Weights of a small image classifier.
Model: 15.6M parameters, width 384.
Training: soap at rate 0.0027, 15200 steps, batches of 256, held-out accuracy 100%.
Rows from block 2 of a small image classifier, named by matrix and row number. Rows with one number belong to one neuron. Each number is 128 + 32 x the weight over its row's rms, rounded and kept within 0 to 255. All counts start at 0.
After each neuron's rows are labels from the 100 images, of 14848, where the neuron reaches its highest value: "responds to" is what is common among them. Only what is clearly more common there than usual is listed. The data: pictures of board games with random positions, seen at a slant.
# fc1: MLP up (model.blocks.2.mlp.fc1.weight, 1152x384), inputs 256-383
# fc2: MLP down (model.blocks.2.mlp.fc2.weight, 384x1152, transposed), outputs 256-383

fc1.346 [121 107  83 127 182 115 117 143 131  73  73 135 154  94 108  82 110 182 237  63  82 162 125 115 139  84 175  90 111 116 156 153 130 175 140 164 145 127 140 174 174 111 117 173 177 130 136 104 178  82 157 114 154 101 119 166  70 114 141 134 128 102 119  94 167 129 158 189  85 189 134 129 135 142 143  62 134  88 147 114 139 117 139 121 183 141 181 118 135 104  87 110 189 143 160 140 110 112 128  72 131 147 138 119  71  65  79 146 196 103 126  87 103 163  82 110 133 132 104 123  99  84 107  93 140  77  80  66]
fc2.346 [182 142 135 137 126 129  91 101  43  96 157 143  65  80 109 176  46 140  93  84 169 116 158 117 134 166 128  87 162 123 121 166 180 138 148 135 145  95 189 153  96 181  85 142 149 128 182 190 153 113  91 143  70 154 129  80 153 142 135  82 106 122 159  87 152 141 106 124 156 150 152 121 152 145 122 161  63 164 107  88 167 110 136 120 101 163 168 164 160 113 125 121 187 171 112  95 125 175 148 170 114 173 131 162 153 183 101 210  89 106  89 110 146  48  81 141  61  88 159 148 162 124  86 168 117  77 112 109]
responds to: stones on a line grid

fc1.753 [ 83  95 180 113 127 180  83  82 193 141 213 154  90 153 121 143 163 138  46 143 163 118 125 127 206  62 114 166 119 188 154 161  88 144 159 131 100 100 122 148 105 142 103 147 121 131  95  99 123  90 129  50 122 147 162  99 131  92  90 146 158 161 135 117  90 132 127 115 147 144 129 186 110 105 146 141  56 130 111  76 136 137 135 112 185 131  92 159  78 172  77 168 139 162 108 164 115 152 140 140 158  71 144 135 192  88 178 157 149 113 162  58  77 140 197 162 139 124 130 147 122  87 135 126 104 126 142 123]
fc2.753 [129 107 116  24 110 104 143 128 125  73 106  81 176 101 134  85 153 101  90 177  99 134 142 108 168 155 124 123 180 114 159 119  56 106  98 180 168 188 154 125 162 114 112 133 125 142 104 160 149 121 207  74 152  89  92 110 180 161  66 119  84 139  99 156 168  87 185 129 149 136 134 154 179 104 112 127 148 184 110 132 103  96 104 103 144 134 147  99 121 144 156 121  76 141  63 166 150  91 128  99 107 154 111 116  89 144 154 164 131 204 126 124 125 113 168 133 115  91 164 129 138 146  81 177 105  92 143 143]
responds to: discs in an upright rack

fc1.159 [ 93 189 110 151 119 116  99 119  84 165 167 125 149 113 167 147  95 126 130 111 106 161 161 125 157 139 166 167 108 133 128 121  86 129  79 138 142 143 171 168 147 124 139 173 129 152  97 122 156 116 141 203  98 107 128 190 128 209  73 150 175 126 137 149 105  74  87 175 115  69 136 141 167  86 122 155 178 159 130 184 148 141 192 133 113 113 102  57 136 139 169 101 112 115 125 174 134  91  93 120 151 131  56  69 161 140 150 115 111  65 103 166 195 109 111 140 108  71 148  58 121 116  83 171 161 158 101 110]
fc2.159 [209 122 158  98 161 103 141  75  80  84  94 106  78 100 120 132 101 114 115 113 138 129  87  73 104 115 121  76 139  69 118 110 119 113  87 190 130 128 147 133 129 160 118 131 112  80 162 178 139 108 164 125 138  83 123 149 166  96 112  91 150 124 167  87 113 113 155 135 141 147 112 151 145 142 115 148  94 115  46 114 122  92 138 138 192 111  88 153 137 111 131 145 139 111 190 172 146 197 117 136 101 113 151 158 123 172 147  91 113 166  96 132 105 184 141 157 138 137 137 144 113  94  80 104 112 162 163  95]
responds to: digit grid

fc1.529 [140 110  64 138 151 113 137 146 144 134 161 109 127 180  69  88 157 160 102 150 176 121 146 177 160  95 131 196  91 163 140 131 164 168 175  69 123 164 138 120  83 152 146 145 115 158  69 161  93 146 152 174 173 114 157 126 187 113 139  77 113 113 116 117  71 163  58  99  92 105 178 158 166 110 106 125  90 111 150 154 125 169 152 149 155 153 136 165 146 118 129 138 163 146 128 134 144 165 103 171 128  94 174 167 145 136 163 165 146 107 131 120 172 116  80  69  93 172 108 133 158 135 115  93 141  86 118 119]
fc2.529 [116 165 170 110 104  77  89 130  58 115 107  89 109 117 142 131  73 108 139 100 149 122 174  76 106 133 186  63 127  93 110 132  76 128 152 160  88 139 134 134 126 125 141 148 101 123 133 111 132 131 137  71 121 165 110 137  98 135 127 123 167 114  82 146 179 111 166 135 111 136 131  95 138 147  73 151 158 128 114 110 140  80  76 141 136 131 164 140 147 112 166 136 194 127 133 148 150 105 110 104 143 195 137 126 124 124  86  75 129 133 180 104 138  35 172 119 113 116 156 131  86 182 185 179  89 125 145 115]
responds to: discs in an upright rack

fc1.225 [159 144 125 136 153 175 140 200  89 157 130 138 110 133 148 174 110 109  88 153  97 189  40  87 132 143 115  59 159 127 146 123  74 126 154 133  72 125 112 124 140 107 126 118 152 225 117 142  79 132 119 106  74 176 122 104 164  84 145  88 196 119 151  75 149 100 160 126 100 121 149 119 137 174  79 112  84 157  44 128  92 148 106 131 128 128 132 143  97 136 136  93  89 106 140 173 191 176 188 115 123 164 105 105 114  85 111 115 147 150 195 146 117 151 150  81 140  83 131 143 120 124 145  79 125  88 127 119]
fc2.225 [139  74 137 142 124 127 100  85 143  88  89  79  94 169  83 170 156  97 147  67 140  79 155 120 168 116 176 154 115 154 124 129 155 163  81 149 157 102 108  95  97 176 127 134 123 101 160  81 179 165 114 170 168 111 149 122  89 126 151 165 147 137 153 122  92 130 103 170 140 170 115 154 159 167 186 113 122  83 183 130 100 122 178 130 133 115 126 124  83 142 114 164 151  86 110  97  61 111 107 153 145 119  95 137 147 124 122  83 117 197 121 128  90 118  88 144 175 129 133 120 122 134 119 198 138 157 120 180]
responds to: discs in an upright rack; nearly full

fc1.618 [110 137 130 115 123 125 133 168  86 185 134 117 103 101  68 110  92 105 177 158  99 161 144 135 123 132 172 163 137 166 132 120  94 161 157  98  97 108  83 112 129 173 150 180 158 101  83 134 157 116 161 100 104  99 159 116  94 138 121  99 114 161 114 134  53  94 147  87 130 161 151 161 129  99 151  91 118 136  84 111  91 157 107 102 176  64 109 143  95 156 154 111 120 133 101 164 122  84  64 156  77 140  73  78 106  80 138 135  56 115 161 159 163 105  92 167 180 102 121 128  78 170  54 187 155 127 114 132]
fc2.618 [165 137 161 110 120 102  61  78 119 170  63  86 114 105 107 137  97 149 102 107 146 198 119  47  68 103 179 103 123 127  96 139 156 158 109 176 120 149 147 106 140 110 161  85  88 157  96 158  70  92  88 147 140 121 135 182 197  87  87 128 165 159 144 136 138 129 138 174 152  80  91 147 116 107 122 151  84 117  99 126 172  55 120 170 122  92 185 136  93  94 104 147 114 123 152 125 113 113  88 147 136 106  82 151 165  77 114 122 135 139 122 147 110 170 143 132  99 210 115  82 162 160 166  69  64 134 140 155]
responds to: discs in an upright rack; first side has more

fc1.572 [103 130 105 121 138 105 130 142 180 113 110 152  66 117 153 163 132 104 119 124  91 157 109 168 146 146 167 174 169 132 105 215 108 166 129 136 128 174  85 121 183 152 118 191 122 172 112  84 141 163 157 150 118 130 121 139  95 123 126 117  95 140 146 100 108 164 133 139 134 111 160 132 118 118 125  81 173 100 107 140 159 133  99 164 139 100 115 145 172 171 147 183 108 127  87 163  90  26  99 145 111 121  42 113 157 114 147 123  96 127 129 155  72 161  94 188 174 140 168  97 114  98 136 155 184 102  75 164]
fc2.572 [134 145 184 144  97  84  82  96 136 107 132  73 133 161 153 151 134 128  80 190  92  93 106 153  72 204 109  80 128 102 124 104 170 105 161 179  95 134 180 175 136  86 174 104 134 128 159 163 109 110 107 126 153 115 118 135 200 103 105 131 130 158 129 121  89  75 164 111  69 132 125 108 159  87 112 115 127  74 108 116 108  93  87  12 141 158  93 131 131  65  97 107 176  91 171  91 166 211  85 114 143 142 183 152 128  87 120  78 124 117 129 142 115 176 138  89 121 161 104 159 149 135  89 154 109 122 138  88]
responds to: digit grid

fc1.214 [144 145 168 113 115 115 108 118 183 144 101  92 124 128  98 128 125 113 115 126  98  85 159 112  86 164 176  83 180 121 152 131 120 134 152 121 149 108 113 155 115  99 160 107 112 220 144 122 137 125  65 100 158 176  95 107 103 121 146 100  85 122 167 101 106  76 132  43  90 118 132 122 100 182 107 153 107  78 130  80 126 118 130 119 112 143 149 100 170 179 119 186 139 127 120 117 155 156 125 185 175 150  98 177  66  86 148 135 137  36 142  75 164 146 167 129 138 166  86 138  98 106 103  72  64  63 103  99]
fc2.214 [118 155 119 118 179 125 103 100 172 132 130 109 195 130 143  96 148 162 148 134 115 113 126 133 140 130 117 103 154 135 139 114 136 136  98 147 143 117 125  52 116 115 129 122 121  96 167 128 129 165 146 156 141 141  91 135 118 146  53 155 148 158 109 121 110  85 123  96 122  95  87 150 124 167 118  90  71 145 115  97 156  86 103 120 125 107 117 133 117 117  94 167 119 134 127 157 188 146 105 174  95 107 135 149 146 139 118  88  87 136  94 154 135 142 155 171 124 120 132 161 154 131 151 103 122  91 118 122]
responds to: discs in an upright rack; nearly empty

fc1.733 [146 170 166  21 106  86 112 174 122 141 133  87 141 109 150  96 147 113  93 101 108 178  95 161 129 189 153 110 123 109 109 196 192 160 143  87  53  48 144 121 200 143 162 136 143 184 107 119 164 101 140 172 133  81  85 118 117  80 163 114 102 140 138 120 103 149 160 121  74 125 171  96 166 129 136  60 185 167 102 117 146 128 154 114  79 132 112 152 116  60 122 156 141 133 133 104  72  79 145 112  88 137 140 129 103 197 127 128  79 130 120 111 124 104 129 146 183 143 140 150 130  81 141 184 141 111 138 174]
fc2.733 [149 138 172 151  99 120 123 125 103 117 107 156 147 197 117  94 117 136 173 152 168  91 143  86 139 180 147 139 189 123 133 113 112 136 143 161 117 117 153 152 156 180 159 100 130 188 192 136 110 123 105 102 145 111 145 144 125 154 152 171 135  75  95 104 138 106 157 120 105 205 124  89 158 128 124 156 106 114 142  53  99 139 132 112 175 132 144 166 154 142 153 165 149  88 107  59 176 143 163  96 105 115 171 160 229 177 112 127 134 119 136 162 118 102 136 150  76 108 134 104 191 143 142 135 128 121 198 133]
responds to: digit grid

fc1.683 [ 85 144 150 205  89 114  96 104 185 141 108 120 100 195 183 130 127 110 142 125 138 124 116 116 145  65 167 101 109 114 132  69 139 152 116 135  61 147 126 140 153 134 198 197 115  81 136 136  51 157 111 124 133 137 125  99 121 125  66 164  71  80  99 123 101 100 137  92 130 111 111 117 115 121 155  88 101  96 126 178 127  68 113  93 164  95 181 122  43 120 100 156 106 172 148 109 106 177 127 150 103 110 154 127 134 159 165 107 109 103 138 152  83 148 167 120 155 140  86 149  74 145  80 150 148  73 118  63]
fc2.683 [116 159 163 124 153 108 127 138 128 150 123 109  90 151 159 159 117 106 218 130 151 126 154 128 108 147 118 117 122 105  96 129 184 110 137 102 141 172 158 137 169 107 110 134 111 151 140 158 129  77 158  92 133  63  90  82 150 118 140 122 162 134 158 113 117 108 125 177 157 134 118 142 170 130  81  70 117 113 142  78  64 143 183 150 120 169 125 103 160 145 114 147 151  98 146 215 125 130 168 172 118  68 196 130 119 116 144 117 153 214 115 205 122  94 103  91 112 163 150 122 188 212 153  72  58 111 118 154]
responds to: discs in an upright rack; nearly full

fc1.579 [201 129 130 196 146 192 121 180  40 158 136 135 138 126 127 131 102  89  94 121 125 133  84 118  95 189 232 109 145 164 103  89 163 143 130 115 164  74 175 101 143 182 143 113 106 137 100  97 110 149 147  85 112 147 113  83 108  84 120 138 118 217 105 134  94  92 121 201 183  88 192 128 102 137  96 142 157 188 113 123 120 118 146 148 117 124 112 149 161 113 111  88  70 143 163 150 110 112 126 159 138 100  78 145  92 148 176 149 163 184 127 157 144  67 128 128 109 109  86 100 112 149  91 130  65 197 130 133]
fc2.579 [128 111 138 116  97  86 105  50 108 112 175 162 140 121 113 166 162 183 115 118 104 164 153 147 151  66 115 169 114 108 113 146 124  86 150 137 146 104  75 112 167 126 151 167 176 155 141 172 191 168 112 149  84 138 159 180 125 129  84 162 126  88 111 124 155 113  84 116 154 124  96  71  94 131 196 159 187 123 162 163  85 159 105 150 129 114 130  90 124 150 184 126 142 172  96 130 124 105 115  82 158 153  56 121 170 143 123 146 162  95  64 118 161 167  84 156 136 130 105 146 152  47 124 151 154 142 116 184]
responds to: digit grid; noughts and crosses

fc1.246 [141  58 159 201 141 132 120 147 108 118 103  88 111 146 140 114 131 130 156  92  97 154 115 150  93 149 131 128 122 132 118 174 110 134  95 167 138  98 205 116 116 140 157 154 107 132  89  88  99 154  89  90 128 145  62 113 164 119 124  89 134  93 185 117 145 154 102 132 101 187 154 129 130  80 108 116 116 155  92 139 152 139  80 101  76 149 133 171 108 104 143 119 120 115 134 141 110 109  80 126 153 168 148 186  99 102 123 178 153 105 117 127 141 157 160  90 115 159  39 104 160 133 198  58 105  90 120 138]
fc2.246 [154 101  90 135  76  94 109  39 144 123 167 144 120 117 104  86 105  98 151 167 143 146 127   0 164  76  94 148 144 103 135 134  89  93  96 146 141 110 111 142 142 134 183  50 153 121 122 190 133  71  75 105 101 116  95 129 136 126 138 163 199  92 117 163 109 132 155 135  90  59 146 101 101 144 150 137 125 112  58 159 116 105 113 110  82 122 133 132 153 122 107 130 188 127  87 111 166 147  85 116 159  99 160 145 165 124 135  63  86  79 111 134 110 108 225 195 164 180 108  77 194 111 122 176 146 167 180 145]
responds to: discs in an upright rack